Rows from block 3 of a small image flow-matching model, named by matrix and row number. Rows with one number within an expert belong to one neuron, the router's apart. Each number is 128 + 32 x the weight over its row's rms, rounded and kept within 0 to 255. All counts start at 0.
Before each expert's rows are labels from the 100 images, of 14976 (inputs lightly noised), where the router gives the expert most weight on average: "responds to" is what is common among them; "patch colour" is the nearest of a few named colours to the mean colour under the peak. Only what is clearly more common there than usual is listed. The data: scattered letters and digits in many colours. In brackets: how many of the 100, against the usual share in percent.
# router: slot weights (model.blocks.3.mlp.router.weight, 16x128), inputs 0-42
# gate: expert gate (model.blocks.3.mlp.gate, 8x128x128), inputs 0-42
# up: expert up (model.blocks.3.mlp.up, 8x128x128), inputs 0-42
# down: expert down (model.blocks.3.mlp.down, 8x128x128, transposed), outputs 0-42

# expert 4
responds to: black (69 vs 19.7); purple (51 vs 19.7); brown (50 vs 19.9); blue (43 vs 20)
patch colour: white (97 vs 26.7)
router.8 [140 120 104  98  46 122 195 176 107 117 150 113 114  82 140  97 146 103  99 183 181 206 102 119 111 149 108  83 121  80 139 148 173 130 102 172  85  73 131 137 121  97 137]
router.9 [124 120  65  81 160 145 107 113 163 127 147 111 129  82 170  88 116 118 171 124 163 188 154 129  99 129 142  98 154 133 151 110 114 106 132 131 106 103 147 137  79 144 151]
gate.10 [109 142 138 124 131 148 113 122 153 151 148 127 114  99 128 162 125 161 133 145  98 110 161 161 118 128  93 127 117 127 121 151 115 148 128  96 122 120 119 125 142 119 128]
up.10 [194 118  81  42 162 136  71 120 162 137 114 131 175 164 142 171  84 128 146 107 126 157 135 123  63 111 117 107 107 141 176  81 130 108 148 120 100 105 146 129  78 112 124]
down.10 [108  96 135 111 109 131 101 142 175  48  86 176 161  93  91 184 160 102  88  89 137  86 117  82 135 118  98 121  98 130 162 168  75  75 131 123 155 117  72 117 147 135  94]
gate.11 [ 85 154 103  82 166 121  96 131 136 141 150 104 131 146 146 154 123 173 129 120  43 122 129 111 105 149 137  84 164 181 162 129 167 135  97 129 136  50  96 104  65 138  85]
up.11 [200 121 117 180 116 115 115 141 138 115 181 176  99 140 110 121 160 102 138 194 130 185 106 188 119 116 158 164 143 120  97 177 111 161 141 170 101 139 177  88 116 133 160]
down.11 [103 116 114 132 159 127 160  96  86 109 162 153 167 199 112 134 103 189 105  91 122 190  70 152 181 134 148 112 140  81 153  99 167 155 154 128 146 112 167 175 110  89 115]
gate.12 [ 91 129 138  93 144 140 117 101 129 171 158  90 136 126 101 157 169 139 129 138 116 121  91 112 112  70 134 103 209 137 105  88 118 127 115 108 150  95  93 137 131 144 170]
up.12 [165 146 113 161  72 152 162 162 118 100 121 138 164  66 142  94  92  87 147 158 128 121  96 128 144 149 121 140  54 142 119 218  20 123 156 128 124 137 223  99  80 111 144]
down.12 [123 153  93  60 126 138 189 135 134 136 155 127 171 211 115 146 132  96 124 149 141 177  77 163  92  86 174 143 154 119 183 144 121 152 133 122 155  97 143 172 135  33 104]
gate.13 [109  68 119 168 111 150 120  77  95 137 112 128  88  85 106  88 120 102 134 114 139 122  97 124 153 150 149 136  89 144 160  71 145 145 151 118 183 136 102 106 144 109 126]
up.13 [143  62 131 147 135 118 149 115 113 139 107 126  98  94  77  75 119 131 132  74 113 121  57  95 211 167 174 126 112 141 135  85 119 174 128 150 174 143 149 109 149 121 124]
down.13 [158 113 175  64 171 171  87 108 146 155  71 152  77 124  85 146 142 137 107  77 136 108 125 162 149 142 123 122  75  89 143  66 133 171 133 156 171 151 117  94 135 112 151]
gate.14 [122 131 139 184 116 134  73 107 166 197 165 195 122 147 106 162 174 146 109 171  94 141 113 136 118  78 133 134 198 122 109 128 164 160 112 119 152 108  93 126 135 149 117]
up.14 [128 124 143  93 132 177 129 128 103 138 122 175  56 121 181 150 107 152 100 135  63 158 151 167  80 138  59 134 106 142 126 192 131 144 130  84 135 174 127  94 113 114 191]
down.14 [ 97 117  99 131  95 138 105 139 111  54 128 157 195  86 111 174  95  89 126  92 138 137  96  99 124 162 134 134 131 137 111 128 118  89 131 151  81 115  96 119 173 104 108]
gate.15 [ 84  55 127 115 130 131 166  70 121 134 116 132 162  82  47 123 168 112 156  80 173 155  92 125 133 139 143 131  99 146 146 103 103 151 146 115 201 141 137 104 145 135 106]
up.15 [182 140 122 127 134 146 129 140 188 154 133 132 120 167 203 145 106 129  97 164  94 101 181 148 101  79  77 101 154 125 140 106 112  93 128 150 105 117 154 163 106 146 159]
down.15 [137 142  63 103  92 103 196 114  83 103 100  92 181 128 184  95  92 126  91 158 112 139 151 120 129 131 167  99 167 117 139 129 142 110 109  92  91  69  81 165 110  89 126]
gate.16 [108  92 162 162 114 165 103 112 108 138 127 148 130 140 149 132  87  90  84  17  78 107 124 132 137 110  90 202 127 155 101 136 107 166 164 125 125 105 158 129 142 121 123]
up.16 [ 36 156 127 125 137 121 173  94 132 119 147 167 125 149 122 143 137  91 117 184 182  95 120 119 132 186  95  97 138 125 155  59  59 106 137  55 194 135 105 129  84 129 181]
down.16 [ 96 116 139 166  58 114 112 132 123 117  78 127 134 140 124 140  63 115  88 174  87 150 114  99 123 153 113 118 108 135 119 100 157 143 148 164 107  75 104 162 166  82  74]
gate.17 [121 149 126  64  99 171 151 139 171 129 129 159  88 150 199  87  96 136 102 146  83 122 124 154 111 106 150 113 132 108  96  95 131 152 148 113 118 115 141 157 158 147 136]
up.17 [101 151 119 145 147 117 129 102 150 142 105  86 164 129 121 160 120 132 158 169 171  92 132 151  99 151 221  68 156 101 136 130  92 107 111 139 156 102 102 106  77  87  54]
down.17 [143 131 124 123  78  94 166 161 111 129 132 128 144 165 174 170 100  95 136 132 152  84 168 160 121 138 162 107 145 134 187 132  54 104 126 146 106 138  86 144 122  64 124]
gate.18 [ 55 165 147 108 167 140 146 127 156 193 128 127 125 159 130 170 138 116 106 115 134  95 141 103 130 134 110  73 137 132 133  70  49 153 132 129 180  93 132 135  90 143 181]
up.18 [106 154 150  75 170  96  98 106 110 168 110  97  94  81  62 167 211 145 128 116 110 154 160 127 112  66 220  98 112  87 133 104 105 112  72 126  85 146 140 148  89 139  86]
down.18 [112 136 126 181 190 119  79 101 108  88 122 149 120 117  99 144 175 208 170  76 146 116 154 148 178 181 149 173 121  88 111 140 156  97 130 118  83 138 185 112 115 189 167]
gate.19 [109 172 165 150 115  99  99 145 137  79 153 139  87 158 152 114 144 154 138 208 135 170 114 177 124 152 133 128 105 121 138 129 111 114 102 105  73 114 119  96 151 136  90]
up.19 [123 152 143 142 109 108 100 145 148  89 138 125 137 146 162 168 154 141 146 234 169 135 110 183 126 179 138 142 100 161 141 145 118 134 120 109 126  82 123  78 148 162  22]
down.19 [155  95 134 157 124 159  97 116  97 157  89 112 104 114 143 143 124 131 111 112 150 122 178 161 108 143 140 203 126 139 139 200 140 121  84 136 111 164 155  69  63 120 116]
gate.20 [137 148 140  60 140 142 121 188 161 136 111 139 102 139 238 121 112 121  98 125  36  90 146 114 123 120  88 106 145 141 124 140 165 180 141 117 136 127 133 123 139 162 131]
up.20 [105 127 138 143 122 103  89 124 124 145 129 118 103 151  79 130 174 126 124 161 165 142  72 125 144 195 161 121 129 105 118 154 105 135  98 171  95 112  88 130 161 137 108]
down.20 [111 134 107 104 130 105 211 141  89 160 148 115 211 165  74 119 111 172  73 147  80 127 144 106  86 158 137  95 148 117 112 125 130 118 138 187 140 108  64 157 123 112  76]

# expert 0
responds to: count: one (97 vs 17.2)
patch colour: pink (74 vs 19.7)
router.0 [120 124 130  90  82 131 108 103 145 138  90 191 175 125 158 197  94 184 104 164  95 125  92 127 108 133 150 100 153 140 162 151 171 119 117 135 117 102 145 106  95 145 153]
router.1 [ 97 117 171  93 183  35 128 137 165 141  77 143 151 155 124 169 123 164 121 125 101 116 117 172 101 120 199 143 152  97 182 125 118 171  87 127 139  98 130 127 103 179 117]
gate.10 [176 136 138 146  79 124 151 180  70 122 131 137  96  90 117  95 128 104 110 118 144 196 158 115 152 124 128 199  96  93 103 147 156 104  71 146  78 182  92 131 113  89 117]
up.10 [143 164 127 123  76 109 182 171 114 146 122 119  61 116 115  92 161  98  86 158 158 187 139 107 169 142 111 131  80 123  72 130 170 148 139 140 160 164 108 134 201 149 137]
down.10 [ 64 103 108 102  88  86 131 120 133 156  75  58 171  95 125  89 137  98  92 149 138 132 120 111 123 106  94 125 136 143 112 117 110 149 125 114 117  82  99 130  99 144 125]
gate.11 [113 148 130 255 121  87  89 141 174  95 106 109 150 157  83 113 130 155 129  32 136 155 184 113 116 112 116 116 159 116 130 129 121  98  96 158 116 133  69  93 118 118 102]
up.11 [116  87 179  86 135 141 210 173 125 125  93  92  93 133 164 147 158 103  98 172 154  99 132 144 131 134 149 145  98 162 126  75 106 131 100 127 122  93 183 137 166 164 172]
down.11 [ 87 147 107  50 147 118 185  94  89 124 170  65 141 149 100 159 138 164 148 157 129 132 103 111 105 192 150 129 172 112  96 120 162  66 122 136 148 111  92 150 136 135 127]
gate.12 [ 67 123 142 158  94 186 191 169 129 118 162 134 120 101 156  99 145  88  73 156 161 158 133 121 147 165  67 159 109 170  93 106  91 157 155  90 120 117  88 100 165 108 116]
up.12 [ 85 144 189 124 134 140 151 136 156 163 143 146 151 114 163 152 126 159  41 158 126 110  98 152 103 123  83 146 164 145 131 119 143 171 145  43  53  76  61 140 126 167 106]
down.12 [141 132 130 141 201 125 159 119 114 112 169 132 122 145 126  68 152 225 163 130 157 138 184 109 127 191 102 165 107 131 126 152 181 122 124 142 145 162 159 123 117 147 136]
gate.13 [ 82 131 112 161 135 138 104 100 148  87 131  97 149 118 102 140 196 149 112 168 159 187  98 119 160 136 235  89 131  75 124 166 160  79 152 134 197 140  60 201 117 113 136]
up.13 [151 122  97 120 134  86 140 109 127  83  68 127 111 157  80 104 106 160 151 143 148 101  98 134 142  99  80  64 136 108  99 162 139 140 119 135 146 140 143  48 105 110  84]
down.13 [122 156 152 181 140  99  80 162 166  66  91 117 110 144 150 156 106  16  48 129 197 132 103 127 133  87 160  71 117 131 147 115 125 101 121 124  82  63 153 167 131 153 119]
gate.14 [115 120 109 142 120 136 175 129 113 150 112 132 125  87  96 121 191  82  87 130 159 170 126 128 130 190 159  67  57 123 132  90 117 121 180 124 129 146 118 129 193 113 161]
up.14 [100 143 136 138 149 108 163 153  78 128 152 123 162  84  99 123 152 119 118 134 157  94 147 144 122 185 134  94 125 126 124 139 112 167 105 109 149 130  62 109 128 145 144]
down.14 [129  97 126 110 161 169 137 113 130  68  55 149 159 124  99 136 129 131 151 115 100 115 145 164 150  65  89  69 165  81 142 116  65 140  71 106 121 108  70 107  98  77 204]
gate.15 [ 65 121  97 106 139  73 108 177 137 124  54 103 118 142 138 110 133 115  93  74 117 118 186  97 143 100 109  95 131 159 106 130 159 166 184 187 117 130 119 101 140 159 136]
up.15 [120 124 124  69 149 148 133  93 107 116 109 142 100  96 141 158 152 161 158  95 133 104 138 155 127 106 110  96 103 138 165  97 100 108 136 100  93 119 228  88 123  90 184]
down.15 [ 81 116 154  62 164 161 126 140 108  95 168 142 115 150  95 201 145 148 158 163 133 105 142 172 122 117 149 138 145  68 168 131 121 112 128 142 107  98  84 106 160 143 105]
gate.16 [ 98 147  57 147 130 128  88 119 136 158 127 160 137 122 118 117 141 135 127  96 141 121 146  93 151 103  88 100  74 182 115 101 114 147 199 173 124 123 255  47 165 124 152]
up.16 [143  95 111 155 157 169 127 125 172 166  78 116 101 142 144 149 147 154 121  72  88  81 189 104 166 112  89 175 174 145 131 173 116 157 156 190 126 127 136 102  95 155 175]
down.16 [135 130 156 104 144 139 149  91  76  93 155 121 115 129 134  85 117 113 146 106  98 112 108 158 136  84 113  73 169 105 154 137 151 103 175  34 140  93  91 120 137 159 168]
gate.17 [135 130 118 139  60 184 172 144 125 114 203 145  99 131 136  91 105  47 143 144 156 143 148 119 133 136  83 123 129 145  58 115 106 124 110 146 138 140 118  63 160  69 178]
up.17 [114 115 134 115 154 105  98 148 134 122 100 100 141 122 161 120 126 118 137  94 131  98 125 119 150 106 170  97 156  86 142 184 124  84 124 160 145 119 192 160 133 131  68]
down.17 [160 132 104 140 113 138 146 152 131 128  66 135 140 142 110 152 136  43  97 150 143 157 131 153 118  95 168 187 107 159 173  57  58 148 139 133 131 101 143 123 155  74 176]
gate.18 [133 135  67 124 132 116 141 120 106 115 126 136 128 141 140 138 176 123 147 173 142 156 147 146 138 207 139  84 103 125 119 116 130 127 157 155 160 144 155  70 144 130 124]
up.18 [123 128  91 146  96 156 107 163 135  73 144 112 111 138 162 130 125 138 153  39 120 154 136 126 111  74 112 172  91 132 162 156 117 130 109 127 164 150 193  91 159 101  90]
down.18 [ 93 124 102 137 121 128 141 129 104 156 183 116 101 165 161 126 177 161 126 116 125 122 161 121 113 156 144 135 151 182 111 162 169 142 144 172 154 175 188 165 125 192  84]
gate.19 [158 147 138 126 144  85 124 179  64 118 130 159 111  46 105 118 117 156 119 155 141 196 150 128 138 179 126 115  75 139 125 107 168  80 162 150  47 107 119  71 110 134 133]
up.19 [140 140 156 122 153 130  66 132 125 159 117 118 129 107 151 135  93 134 163 155 115  87 193 131 134 141 157 172 147 119 126 169 112 123  89 158  78 142 144 116 118 136 107]
down.19 [135 163 128 121 141 128 148 107  97 191 133  98 108 178 129  89 144 218 159  99 112 198 137 119 132 116 118 181 119 108 164  86 152 176 122 158 153 144 125  80 100 139 130]
gate.20 [ 32 165 106 136 108 110 128 120 124  78 114 108  92 162 126 133 119 117  72 163 119  96 163  95 127 133 189 139 121 140 122 155 175 177 113  94  91  58 108  98 138 154  50]
up.20 [251 110 132 127 127 185 135 169 148 143  90 104 154 100 125 129 159 131 192 109 135 149 102 154 144 132  67 136  95 134 133 142  99 122 171 142 160 204 175 136 163  96 182]
down.20 [120 137 129 127 101  89 110 124 167 156 175 144 136 132 185 145  98 161  67 199 113 126  84  97 126 141 185 154 114 134 140 121 154 124 157 166 119 168 137 166 124 151  66]

# expert 1
responds to: count: one (93 vs 17.2)
patch colour: black (100 vs 36.5)
router.2 [166  79  76 101  46 179 121 132 102  86 165 145 147 139 138 123 166 119 173 142 210 142 145  65 135 149  94 126 114 189  83 167 175 174 165 198 107  78 138 111 144 143 123]
router.3 [164 116 103 106 192 106 153 141 163 173 133 109 162 117 124 118 126 144 159 102  95 146 116  74 113 133 206 156 157  59 122 116 106 152  93 114 106 140 129 124 110 108 136]
gate.10 [107 172 154 127 114 126 123 159 166 139 118 140 107 130 118  78 191 114  96  76  65 105 196 111 180 107 121 149 142 123  95  92 115  95 102 158 132  96  94 177 170 185 109]
up.10 [139  93 110 139 128 118 142  88 132 129 134 140 144 144 127 131  63 122 139 115 183  96  80 104  86 172 122 110 153 123 188 139 110 205 133  95 174 105  36 121 112 133  92]
down.10 [181 119 149 176 162 121 152  81 147  59 138  65 116 124  82  74 165 184  84  85 139 145 123 184 141 141 130 108 145 126 109 110 121 142 132 146  55 162 112 101  98  47 147]
gate.11 [ 74 115 142 104 110 135  99 106 106 133 134 155 170 191 100 118 147 134 168 129 109 100 157 108 164 147 114 160 116 132 112 105 122 111  98 108 111 175  32 168 128 134 106]
up.11 [161 132 125 159 109 127 185 136 117  87 145 194 104  96 102 107 144 122 120 174 142 177  79 148 129 193 114  96 123 143 113 150 124 118 102 171 181 181 146 158 171 118 163]
down.11 [111  94 123 130 116 121 165 116 135 184 143 106 160 105 160 150 138 126  95  90 128  98 124 108 169 154 121 142 106 147 130 134 132  94 154 130 101 117 129 134  82 223 120]
gate.12 [126 172 121 135 117 122 117 143 141 137 111 132  78 156 127 140 125 130  98 160 204  79 196 139 157 208 139 143  85 114 155 110 124 123 111 134 144 140 118 155  90 167 158]
up.12 [104 130 160 200 120 129 142 102 137 190 127 146 128 107 110 106 149 125 130 155  87 164  78 119  94  65 179  93 198 132 116 141 128  94 121  78 166 149  67 116 162  94  90]
down.12 [131 154 101 205 140 119  98 134 129 118  83  41 127 120 126  51 117 124 205 157 118 148 168 142 128 132  79 134 143 137 122 109 163 105 169 127 126  95 152  87 108  90 113]
gate.13 [ 91 126 131 141 106 109  95 100 125 109 173 146  92 115  78 163 102 117 154  96 123 112 107 135 117 126  85  94 130  95 163 115 130  76 124 126 109 113 102 115 112 142 153]
up.13 [146  81 134 139 129 139 100 117 145 129 138 161 114 104 109 109 154 124 176 124 100 141 143 158  73  49 165 118 166  90 146 111 110 126 109 161  83 127 116 134 127 112 200]
down.13 [ 99 125 108 133 145 101 113 149 159 129 172 168 155 123 154 142 123 144 118 150  86 102 144 130 132 116 151 179 102 110  97 142 148 135 123 127 153 127  84 155 106 230 112]
gate.14 [ 93 133 114 149 148 120 164 172 172 132  90 156 140 134 106 147  90  82  91 123 179 142 121 140  80 133  71 136 159 116  81 148  47 111 137 131 168 148 104 102 123 135 149]
up.14 [178 103 125 134 103 140 118  97  79 108 176 102  73 110 120 106 175 135 132 137 133 124 146  95 199 101 155  97  70 137 114 117 180 151 117 139  61 128 191 139 144 106 127]
down.14 [153 125 132 139  85 138 148  90 121 120  30 104 110  40 102 126 198  73  98  37 162 164 146 197 121 121 101  97 133 132 138  99 136 120 158 145 133 131 150  61 119   0 138]
gate.15 [ 94 118 177 227 135 124  97 109 173 144 134 156  48 148 137 169 151 133 162  77  96 100 133 123 206 124 120 137 119 121  89 134 123 124 123 140 142 144 158 162 175 143 170]
up.15 [132 137 142  51 132 124 140 183 137 105 117 119  85 158 127 116 146 160 185  72 162 193 177 118 219 172 147 186 110 127 109 160 143 147 131 107  65 186 109 182 121 137 138]
down.15 [137 116 105  82 210 148 106 104 169 118 144 148 147 148 148 171  64  96 178 139  81  92 123  74 138 136 158 189  79 106 134  89 105  69 127  94 146  61 101 168 153 255 158]
gate.16 [102 137 168 181 132 121 115 105 156 121  65 177 116 156 131 112 177 136  80 108  97 113  94 115 145 127 146  64  60 118 129 119 155 151 140 164  96 101 169 114 194 162 103]
up.16 [ 82 201 155  75 126 146 143 124  92 130 139  62 141 115 150 135  65 111 146  88 123 104  93 150 115 177 104  88 163 140 144  94 120 133 159  93 138 123  78  88 124 137 101]
down.16 [153 154  94 116 140 171 136  93 108 139 176 153 106 107 148 120  72 101 121 126 157  91 124 137 130  75 133  73 118 121 174 160 136  79 100 109  85 197 136 122 115  61 169]
gate.17 [162 130 162 104 141  76  60 125  75 190 118 142  90 139  98 103 173 115 128  79 132 135 154 142 143  87 188 131 138  82 118  91 100  95 102 170 101 112 141 129 141 158 155]
up.17 [139  47 110 141  90 154 108 108 128  72 156 121 156 142 157 174 124 117 146 168 157 100 161 124 113 154  74 128  62 166 105 158 143 178 173 180 142 107 166  90  95 144 116]
down.17 [138 121 131 115  62 132 160 112 127 137  71  92 132  67 112  96 128 120 125  97 167 140  99 164 140 149 103 106 149 129 118 123 138 117  87 131 145 148 128  87 131   0 114]
gate.18 [142 154 115  98 110 144 124 117 118 117 201  94  94 110  91 184  83  96 146 153 188  55 126 146 108 152  88 109 149 125 117 135 155 145 127 116 130 133 137 134 107 130  88]
up.18 [112 176 131 175 152 117 104  81 137 156 111  93 200 102  90 166 119 124 108 148 109 137  50 124  58  97 152 108 152 113 151 116  79  47 123  76 145 113 138  80  94 119 107]
down.18 [152 145 114  97 175 139 139  91 148 118 134  99 142 118 104 112  95 205 105 118  61 155  86 137 137 182  99 125 175 157 107 108 126 144 104  94 139  70 139 160  71 158 128]
gate.19 [ 81 178 131  78 144  98 102 157 123 115 157 110 124 102 105 124 106 106 140 150 158 114  82 141 138 129 133 103 146 135 128 133 119  93 147 122 153 130 114 132 132 134 113]
up.19 [130  95 122 161 119 116  62 100 149 101  90  86 116 145 119 146  90 145 149  54 165 119 147  76 174 109 112 164  46 132 133 141  93  88 164 106  96 163 204  79 139 123 125]
down.19 [118 106 136 120 140 130 165 119 131 170 232 102 124 151  99 160 117 115 128 214 146 103 130  92 132  52 161 176 121 134  92 120 115 138  97  97 110 116 167 168 154 130 113]
gate.20 [149 140 117 107  88 129 114  75 117 117 124 162 107 104 152 164 125  95 142 138 153 107 133 153 109  93 146 170  67 175 123 108 125 142 161 240 113  32 157 159 138 202  83]
up.20 [ 97 108 170 123  95 135 110 167  85 130 140 148  97  85 128  94 175 132  99 117 137 127 139 167 177 126 124 124 147 126  97 125 128 161 126  82 160 145  84 118 130 143 160]
down.20 [134 107 135 118 102 122 122  65 109 161 118  83  90 135 180 100 146 111 132  93 142  83 148 128 136  85  83  93  90 137 107  74 106 176 143  56 110 111 185  89 130 144 116]

# expert 2
responds to: red (100 vs 39.4); the character W (25 vs 9.5)
patch colour: brown (57 vs 11.7); red (32 vs 0.2)
router.4 [130 120 105  83 158 113 111 149  84 147 105 165  69 150 134 108 124 150 146 114  98 142 123  64 202 114 189 135 168 141  73 157 176 143 101 148 108 156 162 118 136 162  99]
router.5 [ 94 108 176 108 103  88 110 186 127 105 157 158  74 140 155  70 160 152 159 147 172 168 136 165 132 149 137 100 184 119 156 139 168 143  67  64 115 104  56 126 102 128 148]
gate.10 [134 178 141 111 119 107 154 100  62 123  97 146 176 144 110 131 109 114  77  87 103 102  71 130 111 177 151 108  88  88 154 110 107 145 124 158 176 115 134 160 157 135  78]
up.10 [ 85 176 167 143 134 107 128 144 130  83  96 123 172 125 119  99 158 121 137 133 117 173  71 129 136 155 150  87 138  85 117 185 133  67 125  96 144 146 106  91 158 130 125]
down.10 [118 133  98 112 163 127 148 144  79  77 130 134 122 161  98 171 142  87  87 150 121 168 122  97 142 180 145 113 181 127 102  83 131 112 119 112  93 131 135 152 134 222 156]
gate.11 [130 228 134 104 102 134 114 148 129 148  54 129 143 115 106 146 133 126 124 101  86 132 171 131 130 111 104 114 164 138 129 159 147  62 134 140 110 113 145  98 153 105 122]
up.11 [ 57 147 169  96 139  92  90 137 150 124 147  63 151 137 138  96 157 127 149 156 170 132  53 159 107 100 143 218 126 133 130 131  95  61 103  98 113  99 113 154 131 119  71]
down.11 [101  97  93 120  92 153  68 114 165 156 113 130 141 114  91 107 119 148  86 102 106 139 151 116 116 158 100 134  12 128 131 151 150 177 111 116  61 139 131 101 107 149 170]
gate.12 [149 149 159 114  99  95 115 102 161  95  80  94 113 148  83 164 160 132 104 159 135  66 155 160 131 152 155 113 160  98 132 144 150 142  50 130 164 164  94 190 100 177 100]
up.12 [130 185 149 117 110 125 127 119 163 129 144  83  74 130 100 133 158 125 132 156 153 109 197 136 122  72 121 132 162 129 121 107  93  70  47 110 112 125 102 114 127 124 140]
down.12 [ 73  80 131 201  95 108 107 112 155  93 125 156  88 104 103  90 128 111 120 135 140 116 132 108 151 166  87 121 140 204  72 135 118 169 109  98 189 181  98 143  98 164 164]
gate.13 [159 122 148 134 148 131  93  73 143 155 124 144  92 191  99 173 123 168 140  99 192 100 162 131  99 171 111 119 122 122 163  52 133 105 113 108 121 136 113  62 117 110 162]
up.13 [123 141 119 105 120 159 132 128  61 172  88 121 155 101 109 168 102 126 185  97 151 124  61 135 123  60 102  91 145 179 151  58 117  87 136 141 121 103 144 113 142  85 139]
down.13 [155 101 128 119 111 122 130 130 142 204 157  94 161 149 105  84  89 100 173 122  56 110 102 149 121 127  81  91 182 117 126  72 171  93 137 141 104  71 131 144 217 126 112]
gate.14 [120 181 133  90 151 147 113 144 166 104  89 132 171 142 155 165 175 155 168 140 152 102 157 121 165 175 154 103  94  83 135  66 103 189 117 132 152 146 117 116 151  93 213]
up.14 [134 170 154 134 121 131 108 117 132  99 164 128 133 127 163 173 143 181 128  97  78 111  50 182 141 166  84 102  87 129 150 116 144 178 178 114 106 141 127 188 139 124 154]
down.14 [185 129 141 151 148 108 145 128 130 133 170 140 153 131 133  95 100  83 106  92  49  83 161  88 146 136  56 130 126 136 127  86 199 147 121 161 156  88  74 116  88 106 130]
gate.15 [170  89 130 111 102 163 123 131  60 138 126 122  80 119 140 138  72 104  84  14 154 137 164 118 142 105 126 173  85 170 126  90 147 134 192 118  62 107 130  51 146 109 119]
up.15 [142 129 149  68 106 123 139 128 157 139 110  96  73 145 164 103 190 124  90  52 155 107 170 142 133 139  89 169 146 118 128 131 135 167 200 137 131  69 133  96 158 114  62]
down.15 [ 94 104  84 113 153 101 118 120 158 103 134 100 198 130 151 110 134 179 173 172 184 150  99  68 105  52  98 137 138 132 118  99 117 124 118  79 139  63 156 144 171 137 196]
gate.16 [212 100  44 152 181 125 131  90 130 165 123 105 171 145  88 178  43 113 133  86 119  92 144 106 101 137 138 135 130 140 157  75  70 121 117 140 130 145 151 142 125 103 164]
up.16 [ 89 126 199 110  99  86  91 151 146 111 107  70  51 185 116 109 177 155 153 197 189 142 183 149 107 153 146 102 138 100 151 143 172 140 106  97 166 128  92 137 117 118  88]
down.16 [ 33 104 159 126 120 134  88 190  34 122 123 170  82 134  95 182 123 118 106 112 122 119 106 182 132 145 165 158 124  92 161 198 142 112  86 186  95 135 121 177 147 127 170]
gate.17 [148 174 126 133 116  78 122  45 101 135 153 145  75  93 121 188 122 151 124 140 157  98 116 160  66  80 136 165 153 130 191  99 140  40 100 143  92 103 141  92  93 133  87]
up.17 [116  75  99  77 121 129 162 141  86 135 145 137 155 112 163  95  71 114 126  92 137 130  84 117 129 167  79 160 109 135 134 100  99 159 206 119 104 130 152 101 147 168  93]
down.17 [111 143 152  92 127 136 203 100 146 153 148 213 115 167 122 169  97 115 113 163 156 160  90 161  92  78 158 218  62 130 119 117 115 107 173 135 134 176 204 146 102 123 139]
gate.18 [148 121 151 134 127 154 155 121  73 120 146 169 142 142 160 107  92 121 110  99 181 140 107 126 114 134 128 100 128 143 104 172 165 133 146 133 110  98 129  72 125 119 140]
up.18 [133 123  87 199 136 150 119  94  86 140 168 136 184 143 129 223 112  88 161 232 136 133 162 125 120 215  93 143 103 128 158 134 113 140 113 142 161 209 138 121 128  90 162]
down.18 [159 151 186 141 153  99 143 109 150 161 109 101  69 112 168 118 169  68 101 164  71 102 104 163 135 168 153  99 176 111 116 141 106 125 100  93 126 152 108 117  78 174  81]
gate.19 [171 115 155 149  96 138 146 142 177 131 150 126  55  74 139  82 138 113 145 156 255  85 132 154 111 148 110 110 148 109 121 152 144 167 100 118 144  74  78 131 122  94 125]
up.19 [167 118 130 129 119 172 167  86 208 122 169 117  77 110 118 143 134  90 117 117 189  68 146 143 117 136  87 138 143 136  95 127 145 162 130 123 144  86 104 121 121 137 135]
down.19 [135 109  93  64 150 134 153  94 187 124 148 139 179 188 137 131  70 141 142 156 134 188 141  78 128 107 133 148 112 147 138  95 141 141 112 108 142 130 134 162 147 149 215]
gate.20 [ 63 168 139 129 142 147 122 102 123  50 114 120 143  95 164 100 129 138 181 173 140 116 167 132 137  80 160 144 102 131 124  79 111  93 109 124 152  97  91  65 146 146  84]
up.20 [109 181 152 116 134 131 119  47 155  89 111  52 170 128  95 122  88 150 165 199 134  76 138  99 112 100 136 144 134 128 142  78 104 106 117  91 152  98  98 107 109 140 118]
down.20 [195 178 163  60 129 151 155 109 143 155 147  92 148 147 146 113  18 155 129 139 102  35 126 103 134 120 118 118 163 130 109 114  97 188 212 113 143 106  85 116 107 148 116]